config.yaml
dataset: "histories of elementary cellular automata, time running down"
horizontal_flip: false
task: "super_resolution"
loss: "l1"
scale: 2
arch: "unet"
block: "plain"
nesterov: false
warmup_steps: 970
weight_decay: 0.03
Rows from block 2 of a small image super-resolution model, named by matrix and row number. Each number is 128 + 24 x the weight over its row's rms, rounded and kept within 0 to 255. All counts start at 0.
After each channel's rows are labels from the 100 images, of 14848, where the channel reaches its highest value: "top examples" is what is common among them; "place" is the part of the image that holds the peak. Only what is clearly more common there than usual is listed. The data: histories of elementary cellular automata, time running down. In brackets: how many of the 100.
# conv: 3x3 conv (model.enc.0.2.conv.weight, 64x64x3x3, each kernel summed), inputs 0-63

conv.59 [127 150 134 130 124 156 139 137 102 111  83 117 176 136 132  99 137 137 128 139  91 131 100 145  65  96 116 133 123 100 173 118 124 147 136 114  74 116 118  89 102  82 168 153 110 138 134 142 150 103 141 155 175 117 150 113 135 149 128 137 151 104 128 105]
top examples: 000 turns on (79); 100 turns on (76)
place: top left (46); top centre (36)

conv.22 [142 104 107 130 186 148 135 188 102  86 131 156 139 111 110 123 111 142 167 109 106 140 113 156  87 138 124 122 166 161 154 100  99 107 108 140 146 132 123 118 149 159 104 123 144 165 117 123 163 126 105 148 147 155 109 125 141 106 164 122 144 143 131 174]
top examples: 101 turns on (77)
place: top left (32)

conv.50 [ 98 129 110 133 142 105 111 115 133 125  90 132 111 153 122 115 140 173 119 147 126  92 110 140 106 121 181 141 147 180 194 159 119 149 170 138 159 139 140 153  96 129 148 134 130 127 158 126 137 116 141 141 168 100 122 167 135 187 110 146 119 130 126 140]
top examples: 110 turns on (80); 011 turns on (78); 111 turns on (75)
place: top right (29)

conv.28 [139 114 101 122 136 118 130 146 106 115  93 137 122 125 132 146 154 144 153 138 119 111  99 133   7  99 135 122 199 112 137 142  86 140 138 134 133 130 129 145 121 119 131 141 110 141 130 133 154 130 116 131 141 147 119 126 168 143 172 129 135 105 122 136]
top examples: 111 turns on (97); 011 turns on (93); 110 turns on (92)
place: bottom right (28)

conv.58 [150 138 145 112 143 133 139 129  95 139 135 119 119 108 109 176 211 149 157 102 126 137 137 117 128 151 166 154 146 126 137 118 122 157 134 133 126 115 105 107 117 100 128 122 142 120 112 140 147 212  99 122 115 107 119 161 154 152 140 147 151  97 113 165]
top examples: 111 turns on (92); 011 turns on (92); 110 turns on (87)
place: top right (36); top left (29)

conv.63 [125 152 148  97 149 109  80 122 188 120 123  90 145 143 153  91 140 149 161 136 118 137  99 107 137 114 162 138 140 133 138 147 159 149 153 143 162 108 145 164  89 136 157 107  77 146 136 120 134  94 148 130 109 112 132  99 169 163 136 114 119 135  96 136]
top examples: 011 turns on (86); 110 turns on (77)
place: top left (40)

conv.53 [113 126  93 127 130 108 120 112 172 108 123 152 146 141 131 138 149 151 104 114  99 120 117 125 114 146 117 138  88 116 117 123   9 112 113 125 157 126 180 137 149 107 131 124 111 135 124 133  97  98 136  99 132 135 118 126  99 115  90 133 150 127 130 113]
top examples: 010 turns on (82); large cells (78)
place: bottom left (39); bottom right (30)

conv.9 [ 84 160 139 145 186 120 105 117 124 138 109 122 124 112 105 103 137 141 103 137  73 123 104 179  95 105 163 124 122 149 184 140 151 113 105 124 152 159 118 128 134 159 146 146  93 152 137 107 131  91 167 140 136 119 124 128 118 163 136 136  90 127 134 153]
top examples: 010 turns on (93)
place: top right (38); top left (33)